From a checkpoint of a small spectrogram flow-matching model.
Model: 6.43M parameters, norm groupnorm, activation gelu, widths [64, 128, 192].
Data: 39062 training examples, 20.5 epochs.
Rows from block 12 of a small spectrogram flow-matching model, named by matrix and row number. Rows with one number belong to one channel. Each number is 128 + 24 x the weight over its row's rms, rounded and kept within 0 to 255. All counts start at 0.
After each channel's rows are labels from the 100 clips, of 14976 (inputs lightly noised), where the channel reaches its highest value: "top examples" is what is common among them. Only what is clearly more common there than usual is listed. The data: strings of digits, spoken by a formant synthesiser in many voices.
# convs0: first 3x3 conv (model.decb.0.2.convs.0.weight, 128x128x3x3, standardized in use, each kernel summed), inputs 0-127
# convs1: second 3x3 conv (model.decb.0.2.convs.1.weight, 128x128x3x3, standardized in use, transposed, each kernel summed), outputs 0-127

convs0.111 [102  96  92 164 185 205 137 125 130  85 135 137  97 114 122 121 136 103 140 134 126 118 147 177 123 113 118 133 113 102 125 141 102 134 148 131 114 126 109 152 144 148 113 122  95 121 127 116 132 121 110 106 138 115 125 103 109 122 109 128  92 157 119 136 179 147 143 123 117 104 145 122 135 122 152 119 167 148  82 130 133  76 127 139  86 113 121 134 146  93 139 138 166  90 145 168  98 130 146  93 158 154 104 123  95 114 136 133 191  97 153  97 107 139 156 151 154 124 131 131 161 166 164  78 132 123 152 123]
convs1.111 [166 154 133 125 159 154 129 142 118 156 143 122 162 114 147 162 109 174 127 183 131 104 112 188 154 139 132 110 105 138 160 118 132  92 151 108  82 137 126 131 104 137  98  62 171  93 139 148  99 120  97 134  75 127 122 132 114 131 145 113  84 114 133  60  95  94 110 132 128 144 162 127 131 135 108 128 143 112 156 111 126 166 101 124 115 156 127 123 146 139  90 166 155 139 125 155 134 129 122 124 110 102 156 118 126 104 121  90  98  82 115 114 123 141 133 132 128 108 138 148 111 121 132 150 122  74 119 136]
top examples: number of digits: 1; white noise; pink noise

convs0.77 [120 120 146 100 148 140 152 147 121 138 144 146 146 127 108 169 154 134 169 169 145 132 160 158 146 152 114 117 134 103  83 139 129 140 140 120 140 119 148 112 153 119 127 111  96 105 120 200 128 127 128 116  97 127 147 128 131  79 124 119 134 100 113 171 122 114 148 116  93  81 125 165  91 132 129 125 105 120 172 111 140 102 134  80  77 100  90 119 143 140 130 120 119  93 137 117 111 109 140 115 137 158  91 165 142  95 154 123 128 126 178 107 119 173 140 142 101 114 139 110 134 122 159 131 183  64 118 144]
convs1.77 [148 129  98  90 103 164  94 183 101 135 150 121 133 116 115 114 139 134 110 168 138 103 105 154 131 131 147 120 126 139 178 111 117 132 114 101 148 115  87 110 115 181 114 119 119 146 150 107 160 130 132 120 122 110 123 114  97 136 114 100 142 198  88 145  81 147 101  92 114 141 136 120  81  81  98 135 139 140 122 128  60 148 134 107 110 132 112  85 111 156 135 137 153 150 157  89 126 146 159 111 157 115  99 127 132 120 144 141 128 132 132 137 117  82 132 121 108 154 128 130 104 103 113  79 118 153 143  99]
top examples: voice: child-like voice

convs0.18 [179 124 135  74 130 117 131 130 132 115 143 151 106 123 112  92 118 136 125 100 153 126  82 185 124 150 116 147 140  93 147 109  92 124 117 154 102 162 115 130 126  87 110 130 115 117 123 122 126 104 130 135 145 118 110 147 128 140 117  70 138 108 125 133 179 134 150 161 146 133 141 133 157 100 103 156 147 148 131 128 129 117 153 138 108 157 134 120 130 128 147  95 170  71 130 171 156  96 113  89 132 126  86 143 123 148 118 149 128 180 154 103  90 172 140 164 137 111 106 141 155 103 123  99 156 105  82 161]
convs1.18 [137  98 109 147 108  89 126 136 127  98  89 121 142 168 145 148 141 129 109 156 109 136 150  74 110 131 111 110 116 183  94 109 138 118  98 116 120 141 176 154 128  88 123 117  96 113 161 116 156 126 113 126 117 122 137 139 133 116 156 142 126 144 128  91 157 123 113 118 118  86  76 121 160 160 176  91 122 134 149 162 128 143 133 142 106 146 140 166 127 133 132 194 102 146  83 131 153 135 171 176  73 126 132 158 141  85 106 118 162 102 132 132 149 112 162 130 118 142 137 120 122 101 150 141 120 135 154 128]
top examples: voice: child-like voice; rumble

convs0.68 [ 90 119 138 131 145  64 148 135 117  81 163 125 133 157 161 114 168 133 157 138 103 135 144 174 149 141 136 111 116 132 129 105 146 143 144 131 101 125 127 129 162 128 173 131 146 131 113 156 118 122 111 142 130 130 120 183 130 117 201  89  95 134 103 135 102 144 121 120 153 111 113 137 124 122 159 128 106 176 133 120 113 118  54 122  72 126 134 126 113 110 117 141 124 109 154 123 135 125 156 144 139 103  49 137 167 125 122 124 147 136 121 112 142 109 136 143 157  94 121 138 106 158 129  83 130  86 132 114]
convs1.68 [110 143 124 109 123 144 137 119 119  99  91 131 120 152 113  98 136 115 126 168  82 136 135  93  95 124 175 107 155 104 125 114 156 151 129 138 139 122 179  99 156 150  78 131 104 101 140 124 125 160 101 138 136 167 111 119 108 150 105 147 120 106 135 112 170 170 145 150  95 121 147 111 130 147  76 168 157  97 149 168 137 152 113 144 161 128 137 142 114 120 141 119 133 128  98  79 126 114 100 100 225 141 138 136 101 123 110 156 123 139 110 154 157 124 128 133  98 112 135 141 133 129 126 145  97 129 155  95]
top examples: clipping; rumble

convs0.103 [147 110 103 117  84  93 149 118 143 137 126 111 140 110 100 108 149 141 139 120 119 143 118 128 130 115 141 138 129 129 130 111 165 162 114 112  93 108 144 144 147 106 153 124 143 144 140 157 115 157 114 142 115 104  87 150 124  70 143 118 172 131 125 154 145 120 123 110 112 108 114 159  99 144 135 112 106 120 159 142 105 115 180 111  91 151 110  64 141 176 139 151 147 141 120 158 114 130 133 158 151 123  79 153 129 139 113  75 155 139 127 121 115  91 104 164 115 153 134 131 132 131 174 126 213 116  86  94]
convs1.103 [113 175 133 122 100 126 115 144 132 125 110 150 132  94 101 143 162  97 110 146 140  76 120 126 101 142 156 118 163 125 143 112 164 115 131 167 139 126 103 149 149 120 174 103 129 145 166  76 153 110 145 121 151  58 165 100 165 107 107 111  90 155  87 170 191 109 168 117 109 155 161 124 110 126 117 128 151 161 113 155 130 129 113 103 125 146 113 127 124 121 103  95 117 101 116 136 140 148 134  78 120 114  98 168 108 150 127 169 148 120 144 140 149 137 129 146 118 135 139 140 140 134 111 126  90  97 129 109]
top examples: voice: child-like voice; number of digits: 2; white noise

convs0.2 [ 94 126 125 131  68 104 147 131 126 113 118  72 137 160 123 110 154 147 149 149 145  88 140 104 154 145 135 157 201 181 161 123 122 150 109 126  71 115 141 144 182 127 122 123 101 137 125 122 131 107 123 105 135 120 115 106 115 115 150 135 105 104 128 190 161 123 120 108  92 134 110 169 165 126 124 133  95 113 152 107 159 145 126 147 113 137 135 116 112 154 124 119 137 133  96 126 121 145 124 118 132 136 159 140 108 133 120 137  96 145 156 141 165  70 135 140 119  80 104 108 149  88 172 120 129 150 118  92]
convs1.2 [142  87 122 105 128 160 113 136 138 170 121 141 143 104 115 137 114 133 165  90 113 155  87 145 171 148 153 137 123  86 144 124 128 114 129 138 168 144 121 139 102 117  99  99 122 141 123 134 105 111 159 139 151 131 107 139 122 147 140 146 124 133 136 122 109 114 121 139 138 127 124 141 141 139 139  64 133 119  83 104 133 148 136 145 137 102 136 173 142  96  76 166 103 122  95 134 119 113 159 175 136 138 107 102 141 108 148 122 152  90  33  79 110 159  88 109 130 122 131 131 116 128 145 132  96  89 128 176]
top examples: voice: child-like voice

convs0.91 [143 117 118 116 166 115 127 144  86 149 125 118 150 169 141  64 155  66 107 114 112 166 108 120 152 141 122 145 106 118 131 112  87 138 154 114 106 151 124 151 103 151 113 128 105 160 145 156  20 122 122 140 155 136 130 128  90  95 135 129 155 137 167 127 152  98 118  93 115 117 122 121 119 137 127 106  94 141 132 131 144 134 129 132 123 198 122 129 139 124 119 148 142 139  98 102 151 124 130 131 144 149 145 177 135 101 157 123 119 144 120 174 144 122 128 104 119 130 156 156 146 122 112  90 103 106 127 151]
convs1.91 [147 111 146 120  94 122 128  64 170 111 105 147 127 148 135 142 114 147 158 130 130  81 129  99 108 145 128 162  79 112 152 121 131 141 108 125 147 140 146 122 149 134 124 144 130  86 110  98 203 156 134  91 108 105 153 117 168 125  98 151 114 115 118 151 114 131 140 142 147 180 115 113 124 129 160 133 115 141 144 112 152  98 143 156 113  98 112 134 145 138 124 120  98 171 142 142 121 147 131  61 126 149 126 120 150 151 145 131  99  97 124 142 162 111 162 113 160 106  75 145 146 122 156  98 150 173 101 106]
top examples: "seven"; first digit: seven; pink noise; last digit: seven

convs0.7 [135 136 185 138 137 164 143 154 120 107 146  90 142 121 128 145 160  87 118  86 104  82 120 102 131 136 127 137 132  90 219 141  73 132  96 112 128 139 140 129 117 142  84  90 105 123 137 155 140 142  84 131 127 110  79 135 140  90 132 121 141 116 143 115 139 136 122 151 140 111 113 164 153 156 164 131 147  88 121 134 109 101 148 163 116 132 126 128 138 117  91 125 124 113 111  87 142 109 134 148 147 148 102 113 123 151 148 184 154 138 138 170  95 109 140 169 107 116 107 153 149 141 111 130 109 129 119 139]
convs1.7 [126 153 101  73 138 103 116 164 172 150 130 163 134 126 132 123 126 113 112 187 115 125 117 166 143 128 134 154 120 105 163  58 154 112 163 111 119 132 110 128 139 118 160 140 130 136  95 120 112 126 117 147  96 129  75 148 172 136 119 124 137 120 104 189 118 104 131 128 126 134 125 144  96  94  89 103 146 164 123 126 128 122 151 140 133 163 160 126 133  80 143  87 167 129 128 148 156 147 110 130  93  79 155 120 166 117 145 108 114 107 162 148 118 131 157 128 137 137 115 152 126 142 173 104 124 100  93 126]
top examples: voice: low voice; rumble

convs0.116 [ 60 131 136 138 144  68 134 127  97  64 115  83 138 113 115 123 133 141 140 120 154 133 169 184 130 128 111 138 145 159 152 126 149 126 143 127 129 130 124 154 117 144 129 121 122 153 127 133 135 129  68 120 148 121 142 117  96 122 163 101 119 144 109 161 157 147 104 135 134 107 136 133 136 135 123 128 139 144 113 119 129 115 160 118 106 133  76 136 115 136  87 181 143  57 137 132 128 141 139 162 131 129 113 149 135 161 159 178 138 137 137  93 139  93 115 138 116  78 144 144 115 140 125  64 108 148 156 105]
convs1.116 [142 122 144 119  95 107 122 141 109 129 156 103  87 128 120 128  74 119 118 124 119 119  88 138 118 110  74 126 155 138 128 143 160  91 137 123 145 107 109  82 131 141 164 155 121  68 131 111 136 135 125 103  98  76 141 137  97 129 135 166  84 180  92 122 128 120 124 157 125 134 145 138 126 115 144 162 106 142 149 153 143 145  93 136 115  98 127 114 169 144 119 111 158 116 159  72 118 116 171 136 140 156 101 150 125 115 117 111 107 164 138 130 171 134 127 112 143 144 160 167 122 113 127 193 114 107 147 158]
top examples: "two"; first digit: two; voice: deep voice; last digit: two

convs0.34 [113  98  99 129 117 128 131 160 126  99 142  88 103 154 107 119 127 103 128 138 129 105 152 127 118 187 118 101 109 123 126  87 108 165 152 145 121  98 151 118 184 155 148 131 138 133  96 140 119 134 163 136 116 137 165 109 143  79 182 106 119 120 144 133 130 143 136 169 137 123 112 133 127 135 139 116 108 127  75 128  82 159 157 109 110 127 122 114 140 134 156 173 160 165 117 149  89 125 167 175  92 177  84  97 154 123 123 124 154 126 161 105 138  99 137 136  90 139 111 144 151  98 110  97 113 128 118 107]
convs1.34 [153 106 143 151 117 188 126 136 117 139 146 111 113 142 112 141 123 150 153 141 110 129 103 113 155 142  78 128  88 113 161  89 101  96  98 134 154 135 104 110 114 118 155 162 139  84 186 128 150 145 110 124  84 182 113 144 119 124 120 101 156 168 129 115 164 105  91 145 132 158 137  93  93 128 160 151 130 120 123 156 145 124 126 122 111 154 129 115 134 142 152 128  93 136 132  89 102 132 118 124 136 124 188 131 138 106 151 148  80 154 135 129 139 102  93  72 163  99 131 139 112 125 118 102 123  84 112 115]
top examples: voice: child-like voice; thin (high-pass); white noise

convs0.32 [112 140 121 148 171 143 126 170 108 125  97 144 139 129 153 152 121 100 125 149 170 157 112 121 124  89 108 125 122 110 100 126 156 145 138 109  86 129 147 120 111 169 113 157 115 117 100 145  85 162 157  91 132 105  86 144 117 112 158 130 169 135 115  80  98 125 107 169 136 120 128 143  92 138 129 119  89 164  97  91  84 160 154 132 152 144  99  75 110 141 129 158 129 116  92 164 105 141 144  78 165 131 136 161 133 114 119 125 161 135 130 171 142 108 155 136 111 133 144 136 133 157 157  99  90 129 128 128]
convs1.32 [162  96 154 125  91 142 154 140 131 127 141 128 119 129 113 111 159 150 117 121 112 137 162 134 142  96 118 150 121 178 130 129 182 122  95 136  62 143 144 150 151 133 121 133 125 152 128 101 145 123  93 128 136 139 137 140 128 117 108 118 129 149 111 125 111  90 180 127 144 175 113 113 111 128  99  84 105 104 123 183 128  92 112 113 118 141 166 116 178 131 159 135  83 141  91 147 152 148 149 133  99 129 151 117 114 108  93 134 117 124 140 172 163 117 115 101 164 127 102 127 130  97 114  70 133 175  96  99]
top examples: "four"; pink noise; last digit: four; first digit: four

convs0.56 [103 137 152 141 113 136 162 133  95 173 129 113 128 163 142 140  99 109 133 148 143 129 151 124 108 174 109 156 135 171 131 117 139 167 136 150  67 127 123 114 141 167 151 128 129 140 126 148 124 133  84  81 137  94  48 138 128 136 166  78 105 117 116 115 103 165 117 134 113 193 162 131 134 113 116 143 132  99 135 129  78 127 179 113 132 130 107 118 133 112 143 134 128 111 124 153 104 146 126 121 125  92 128 148 142 102 121 144 154 121 115 124 170  77  98 142 151 110 115  93 100 136 143 122 167 126 117 109]
convs1.56 [104 117 134 139 100 144 134 132 110  97 164 119 135 106  71 153 165 123 168 102 106 124  72 184 126 129 161 137 109 126 117 131 141  96 142 132 121 103 164 142  97 155 110 137 132 116 117 135 128 121 145 121 115 150 147  88 141 102 116 140 143 153 118 113 177 148 136 161 125 128  75 104 146 108 148 111 136 107 127 128 136  93 104 131  95 146 131 135 142 142 144 124 112 152 151 104 137 113  99  89  97 164 144 133  88 142  84  91 102  95  60 129 124 155 126 138  90 162 147 109 126 123 153 169  85 122  95 134]
top examples: "two"; first digit: two; last digit: two; number of digits: 1

convs0.108 [120  80 168 156  96 137 161 121 152 163 165 122 128 156 139 116 113 113 165 128 112 155  99 107 158  75 141 123 128 172 170 110 150 134 113 128  82 170 114 139 149 116 134 107 113 180  96 124 123 159 149 150 135 109  74 146 109 126 157  62 122 122 101 114 121 154 133 116 126 138 126 113  95 114 132 112  92 113 135 148 151 139 136 141 135 158 146 149 110 143 131 107 123 145 154 150 101 191 133 106 121 107 136 147  77 116 125 166 112 122 132 119 127  87  98 143 138 123 118 127 107 102 132 160 116 153  86 113]
convs1.108 [123 136 192 124 129 157 125  98 147 152 135 139 142 102 136 137 129 129 149 177 133  75 150 127 155 133 170 153  95 115 136 104 159 137 154 135 143 132 113 133 144 133 128 145 186  78 146  88 146 112 105  93 140 150 134  72 119 172 145 135 169  87 144 155 121 106 140  86 100 154 127 116 136 120 116 135 143 153 159 129 150 157 124  97 123 146 157 153 140 135 109 120 101 150 146 118 139 105 138 119 132 111 141 148 155 154 140 118 142 120  89 154 128 186 111 180  92 103 101 119 111 155 147 118 170 119 125 152]
top examples: number of digits: 1; white noise

convs0.101 [104 132 157 148  84 114 132 137 143  89 131 134 134 128 159  73 130 117 114 110 104  61 118 131 152 141 136 122 134 101 166  95 141 131 160 110  43 143 142 107 108 132 137 150  76 136 140 164 143 163  77  82 130 149 138 119 114 139 173 130 129 133  99 116 148 150 115 132 118 123 135 111 133 118 113  85 104 133 138 132 152 127 123 126 123 180 155 108 128 154 135  87 138 145 141 138 111 129 117 109 146 172 168 164 117 131 153 154 105 125 138 139 161 100 130 129 163 143 124 143 145 122 152  80 129 149 102  95]
convs1.101 [129 126  98 142 172 129 157 178  71 157 180 161  69 130 115 135  97 123 125 122 153 142 141 165 133 117 113 108 150 133 120 136 124 130 145 131 173 119  91 151 155 114  99 159 166 130 140  97 139 142 138 147 131 119 106 117  75 119 159 125 109 114 158 131 101 167 133 155 143 126 127 149 127  91 124 128 115 138 105 161  98 125 146 122 139 130  84 124 131 111 121 166  99 127  86 114 131  97 102 144 116 143 110  91  97 174 167 108 131 112 115 136 110 156 139 180 136 141 129  67 135 136 114 168 121 133 134 151]
top examples: "four"; number of digits: 1; first digit: four; first digit: three

convs0.53 [131 116 127 168 124 153 147 161 143 110 128 101 137 170 129 113 104 116 148 130 121 139  70 152 136 135 144 168 148  96 123 137 100 125 123 118  78 106 104 128 104 120 109 115 121  95 104 124  84 142 117 126 135 120 113 121 121 140 105 162 112 150 129 130 102 122 175 141 143 102 146 123 161 150 136 121 123  88  87 129 107 132 143 124 123 141 193  96 135 120 137 132  89 161 141 131 121 166 136  94 122 136 149 132  85 123 139 159 144 118 119 136 106 125 138 155  88  97 114 122 130 155 187 114 127 132 236 124]
convs1.53 [108 163 158 116  99 144 136  95 173 131 161 128 155 128 120 146 127 110  89 157 129  88  95 174 121 136  89 142 103 131 163 119 111 112 159 108 106 158 151 148 102 210 136  85 117 106 142 134 133 123 144 176  98 155 120 143 141 164 151 137 145 136 140  73 148 119 105 133 111 124 161 109 145 103 117  72 134 123 109 120 125 100 131 139 107 130 137  96 137 124 145 111 155 123 126 137 120 141 123 161 150 136 125  98 153 122 119 118 114 128 136 101 142 129  85 131 135  73 121 154 100 119 103 163 103 158  80 141]
top examples: clipping; number of digits: 1; rumble

convs0.84 [127 136  99 147 121 142 103 171 109 165 114  85 109 155  78  97 136 158 184 148 120 160 144  90 125 138 134 147 145 118 139 134 141 117 131 116 152 124 128 109 118 109 118 142 157 140 151  93 176 118 143 104 106 143 126 127 168  82 156 103  89 110 108 123 201 111 114  82  83 111 120 134 141 124 116 167 103 183  88 164 130 156 110 147 147 148 142 119 128 133 123 129  96 129 129 119 113  98 127 177 120 116 144 128 128 130 164 136 131 128 127 127 127 124 111 103  78 177  91 131 125 151 129 104 141 112 122 129]
convs1.84 [123 126 146 136 148 153 136 139 167  84 151 144 154 128 145 147 107 134 134 112 174 108 107  67 172 115 169 114 104 122 115 171  62 126 126 115 148 109 125 137 103 141 130  94 117 117 111 147  83 111 154 150 130 103 150 154 165 181 141 173 144 101 128 129 133 139 126 140 155 111 105 164  93  95  98 103 138 110 129 113 136 140 131 132 126  96  84 131 128 172 100 127 161 111 113 127 104 137 126  96 145  83 118 110 146 133 141 145 131 128 142 118 157 128 151 162 202 133 124 138 139 122 104 142 114 116 152  97]
top examples: voice: child-like voice; rumble

convs0.35 [111 106  94 149  91 164 133 166 131 143 109 102 113 159 130 119 101 104 109 118 148 153 111 119 139 148 135 148 145 153 129 133 109 120 166 143 113 130 128 142  93 145 133 102 111 139 148 108 114 110 179 105 143  82 171 115  75 123 110 129 135 128  46 106 112 112 137 132 108  96 161 168 134 122 124 123 130  97 126  94 153 115  97 139  91 153 148 112 148  88 119 127 123 119  96 128 176 128 123 113 161 153 151 143 116 131 124 158 156 149 133 154 133 168 146 163  94 133 155 117 116 186 138 120 119 117 172  89]
convs1.35 [152 158 167 135 115 117 166 111 125 102 160 126 130  94 132 119 127 104  99 110 127 131  91 144 135 129 121 134 103 100 168 134 144 154  65  93 111 143 152 109 149  68 145 130 104 130 107 165 146  90 102  88 107 104 120 151 155 130 155 125 126 142 160  97 163 103 127 181 121 135 111 132 105 132 105 190 136 157 130 147 134 144 134 125 128 164 128 118 114 142  99 117 101 132 175 162  91  89 175 136 126 137 126 136 129 132 167 149 110 118 164 128 141  91 134 110 173 151  99 164 134 112 121 127 148 152 113 124]
top examples: "seven"; white noise; pink noise; first digit: seven

convs0.15 [127 102 135 149 106 187 139  96 168 121  95 125 103 116 123 124 115 154 138 137  84 142 134 139 146 140 114  92  83 114 131 170 116 113 124 118 142 146 144 139 133 149  94 130 129  95 113 141 138 142 128 133 166 162 107 158 123 110  78 149  92 162 128 142 143  80 142 145 130 119 123  89 161 135 130 119 159 103 106 151 115 115  98 137 145 139 145 118 150 122 122 117 140 133 136 135 123 106 155 117 104  99 165 118  73 130 116 106 107 181 149 157  81 153 172 121 102 182 127 132 197 144 117 115 100 104 132 103]
convs1.15 [106 156 136 140 123 128 110 167 132 141 125 102  96 123 159 137 125 140 133 143 126 143  85 141 129 111  97  94 102 115 140 108 163 149 107 178 149 104 150 123 122  91 143 107 101  89 112 147 131 163 129 104 114 138 151 142  55 121 147  93 110 132 147 113  95 106 157 122  92 104 153 123 155  90 136 144 132 115 165 159  95 115 140 156 159 134 138 150 157 127 166 142 137 138 162 110 140 110 138  86  94 134 163 143  89 143 120  82 136  87 177 142 138 109 123 125 112 166 152  83 144 128 147 155 153  95 115 121]
top examples: clipping

convs0.102 [164 166 136 141 115  92 103 133 149 119  95 117 129 119 149 148 140 123 148 103  84 111  93 130 156 143 142 126  94 174 139 129 102 142 163 139 115 119 154 135 176 152  75 108 142 122 135 154 171 131 156 153 132 157 173 151 127 169 149 163 147 107 128  97 122 146 131 153 118 117  93 124 107 118 141 134  98 137 138 122 103 138 119 110 125 149 112  88 153 102  89 118 177 131 130 104  99 116 116 125  97 119 122 122 155  95 110 130  77 105 143 116 107  93 135 118 106 193 115  92 146 157 135 114 170 123 143  88]
convs1.102 [122 139 177 151 134 159  99 100 111 149 164 203  97 143 101 134  98 141  87  83 143 100 172 109 113 153 145 105 137 121 127 157 137 152 112 131 119 152  60 124  92 120 136 115 129 141 153 175 113 100 145 125 152 146 108 146 123  68  81 107 105 149 155 146 126 122 131 127 145 140  92 118 125 152 152 137 207 112 140 147 109 104 126 110 130 134 104 127 106 131 128 120 110 141 151 159 113 116 117 143 126 142 164  91 131 150 110 125  99 130 141 151 141 118 112 117 134  91 102 123 134 142 138 141  89 117 148 117]
top examples: "two"; voice: child-like voice; first digit: two; pink noise

convs0.119 [111 114 166 130 123 167 108 111 128 148 143 130 169 114 143 141 137 141 155 141 151 140 114 157 150 137 160 180 133 182 131 123 119 118 115 127 119 131 120 102 114 108 126  90 146 153  98 146 154 132 154 140 118  97 130 123 127  93 105  88 146 132  87 100 136 150 152 122 109 139  99  79 119 117 126 109 127 102 136  85 195 100 173 100 190  93 135 138 100 126 163 144 119 124 141 126 124 159 117  94 105 154 177  84  98 142 122 141 134  88 123 126 128 102  87 115 133 121 144 139 150  70 123 126 120 145 120 155]
convs1.119 [141 158  98 126 144 129 151 141 143 109 150 164 141 140 128 118 139 110 100 115 132 115 124  80  81 125 101  88 151 110 127 152 124 142 157 123 113 112 135 158 170 142 116 135 107 162 143 126  70 143 138 139 152 173 141 138 111 135 157 135 117  99 172 157 162 123  93  87  96 158 129 178 138 148 130 150 138 130 145  87 121 134 129 158 147 103 123 148 141 143 102 162 106 107 147 141 151  76 157 124 141  80 109 161 163 128 101 130 133 152  82 151 118 156 168 111 174 102 131  89 122 115 108 120 127 154 119 110]
top examples: "four"; first digit: four; last digit: four

convs0.55 [ 97 141 135 126 116  82  96 105  90  37 106 169 116  93 130  98 123 143 167 140 121  98 140 157 139 110 141  96 122 159 132  81 161 139 135 135 131 153 141 125 133 124 126 114 139 123 152 131 130 149  72 110 125 155 133 162 123 130 147 116 119 163 132 109 141 150 122 148  85 136  92 145 117 134 100 139 163 121 115 111 108 146 135 149 123 126 142 125 155 153 110 103 172 115  84 135 186 133  92 153 152 132 156 104 154 109 118 108 146 118 128 132 154 112 171 133 128 117 115 145 172 134 136  71 119 102 138 158]
convs1.55 [195  94  64 101 107 147 147 151 131 167 171 124 146 108  77 111 103 135 102 113 137 143  75 124 106 146 110 140 161 148 124 130 137 127 101 138 139 121 136 113 149 134 128 150  94 150 114 154 145 121 179 142 136 115 128 163 122 147  93 151 150 107 154 120 148 140 116 143 130  80 132 125 101 128 138  97  84 134 158 135 137 115 171 143 142 106 109 146 130  97 147 103 117 134 133 110 117 125  99 134 135 160 122  73 155 145 162 143 109 110 124 162 111 133 131 116 143 145 134 148 106 105 118 174 129 196 159 139]
top examples: "four"; first digit: four; last digit: four

convs0.17 [113 134 159 129 133 120 138 158 168 179 131 151 129 149 150 161 138 121 150 102 159 139 131 122 148 164 110 115  95 154 131 122 121 116 143  98  36 139 137 165 104 123 162 116 103 147  88 125 150 168 138 115 144 137 134 128 132 108 110 119 102 134 150 129 123 120 122 137 128 155 151 142  93 142 128 136  83 101 157 147 108 130 137 131 122 150 110 143 125 140 119 105 126 114 149 166 107 142  91  99 108  94 153 133 132 117 127 145 105 151 124 107 160 133 145 119  62 114 107 103 110 142 109 100 177 144  42 116]
convs1.17 [147 141 164 126 107 115 158 136 127 140 137 126 156 128  77 119 148  84 113 148 113  90 114 121 161 136 134  87 134 137 131 144 126  55 100 109 125  64 114 128 164  77  97 104 105 137 159  90 116 100 132 133 133 147 136 114 131 113 166 171 127 142 102 144  89 138 133 128 145 134 133 136 173 136 106 105 149 141 135 136 163 161 123 142 148 108 177 139 143 163  91 160 156 123 106 128 132  86 150 129 133 139  93 124 119 140  73 126 147 102 132 176 119 118 115 137 158 106 140 177 134 139 130 137 104 118 151 119]
top examples: "two"; first digit: two; last digit: two

convs0.9 [106 135 136 156 120 121 136 117 145 146 174 162 123 177 109 147 101 162 188 141 105 149  77 129 101 129 124 128 146 139 157 112 134 128  62 124 175  97 124 101  84 125 146 124 127 112 102 156  85 109 109 146 121 163 131 120 125 115  85 162 141  94 151 116 126 110 168 142 154 148 144 121 118 128 109  89 123 148 129 117 105 121 153 140 110 146 128 137 122 140 144 112 102 114 132 108 161 177 140 119 120  91 150 126 147 168 131 144 104 131 138 137 128 128  96 128 157 142  90  90  82 108 147 147 137 121  68 160]
convs1.9 [169 127 134  86 155  79 112 131 119  73  98 112 104 130 128 137 156 137 152 150 165 113 199  99 123 122 126 145 131 139 109 119 119 155 171 100 146 151 153 163 116 141 139 130 121 122 148 139 146 157 127 104 150 139 147 136 101 144 136 106 114 114 107 105 182  99 111 137 111 137 115 154 159 140 121 149 126 157 106 123 122  97  86  86 129 161 122 106 116 132 109 132 134 120 111 138  88 158 106 112 107  84 144 183 128 107  97  90 152  74 147 132 131 128 182 124 102  94 104 121 147 156 137 114 149 139 126 111]
top examples: "four"; first digit: four

convs0.120 [149 118 100 156 112 151 127  99 126 140 132 143 127 144 121  68 169 117 136 125 110 137 100  75  97 102 149 132 133 138 119 150  95 108  85 115 135 141 152 154 113 118 158 139 117 151 138 120 143 138 167 106  94 142 108 124 132 154 116 110 125  78  94 169 107 113 142 126 146  99 152 133 136 118 151 108 127 134 118 152 145 113 139 119 154 146 190 106 178 142 110 113 118 150  90 163 127 142 112  85 113 121 142 119 163 173 107 148 126 141 117 141 131 103 108 147 117 143 141 106 114 219 101 155 100 134  87 132]
convs1.120 [ 80 136 159  91 147 145 120 106 143 111  88 101 126 118 114 166 107 136 136 119  99 135 101 140 103 156 109 163 141 103 127 119 121 114 103 169 130 160  82 109 118 114 136 115 128  91 105 150 120 114 128 121 138 140  95 103 142 114 155 129 115 133 148  96 109 114 120 102 133 174 134 111 131 113 111 143 164 196 138  77 155 119 139 129 135 171 113 164  98  95 148 163 117  82 110 141  99 140  88 158 128 127 104 165 121 133 169 104 159 121 149  98 131 140 159  96 136 120 108 163 113 125 168 127 167 138 171 117]
top examples: thin (high-pass); white noise; first digit: five

convs0.37 [ 73 136 144 148 154 149 139 153 101 116  92  94 129 175 131 126 121 114 124 122 141 124 124 119 140 150  95 141 120 126 161 106 130 103 148 137  97 118 192 112 116 100 127 126  76 148  70 133 159 165  95 128 178 124 144 102  99 118 113 128 105 123 128 148 120 153 138 190  94  76 124 146 150  90 128 142  79 160 131 131 138  88 132 124  92 186 137 140 144 130 109 131 139 132 115 141 138 136 126 113 129 129 144 136 100  91 127 125 122  97 141 154 108 107 180 176 121 146 110 139 164 147 129 127 129 134 115 140]
convs1.37 [131  90 116  62 121  63  74 109 142 153 117 128 104 127 150 115 135 151 144 101 108 140  97 149 121  77 120 134 111 146 123 121 118 164 126 121 120 113 122 132 146 127 118 129 127 141 100 105 103  92 104 119  93 153 106 138 139 126 146 115 152 116 105  83 157 179 102 106 115 156 128 111 146 122  91 147 113 120 115  88 146 153 151 133 129 105 129 134 111  96 162  95 126 175 169 171 174 154 157 129 110 150 115 155 134 136 153 122 110 157 143 160  96 108 105 144 100 117 163 115 156 118 153  93 116 158 119 122]
top examples: "four"; first digit: four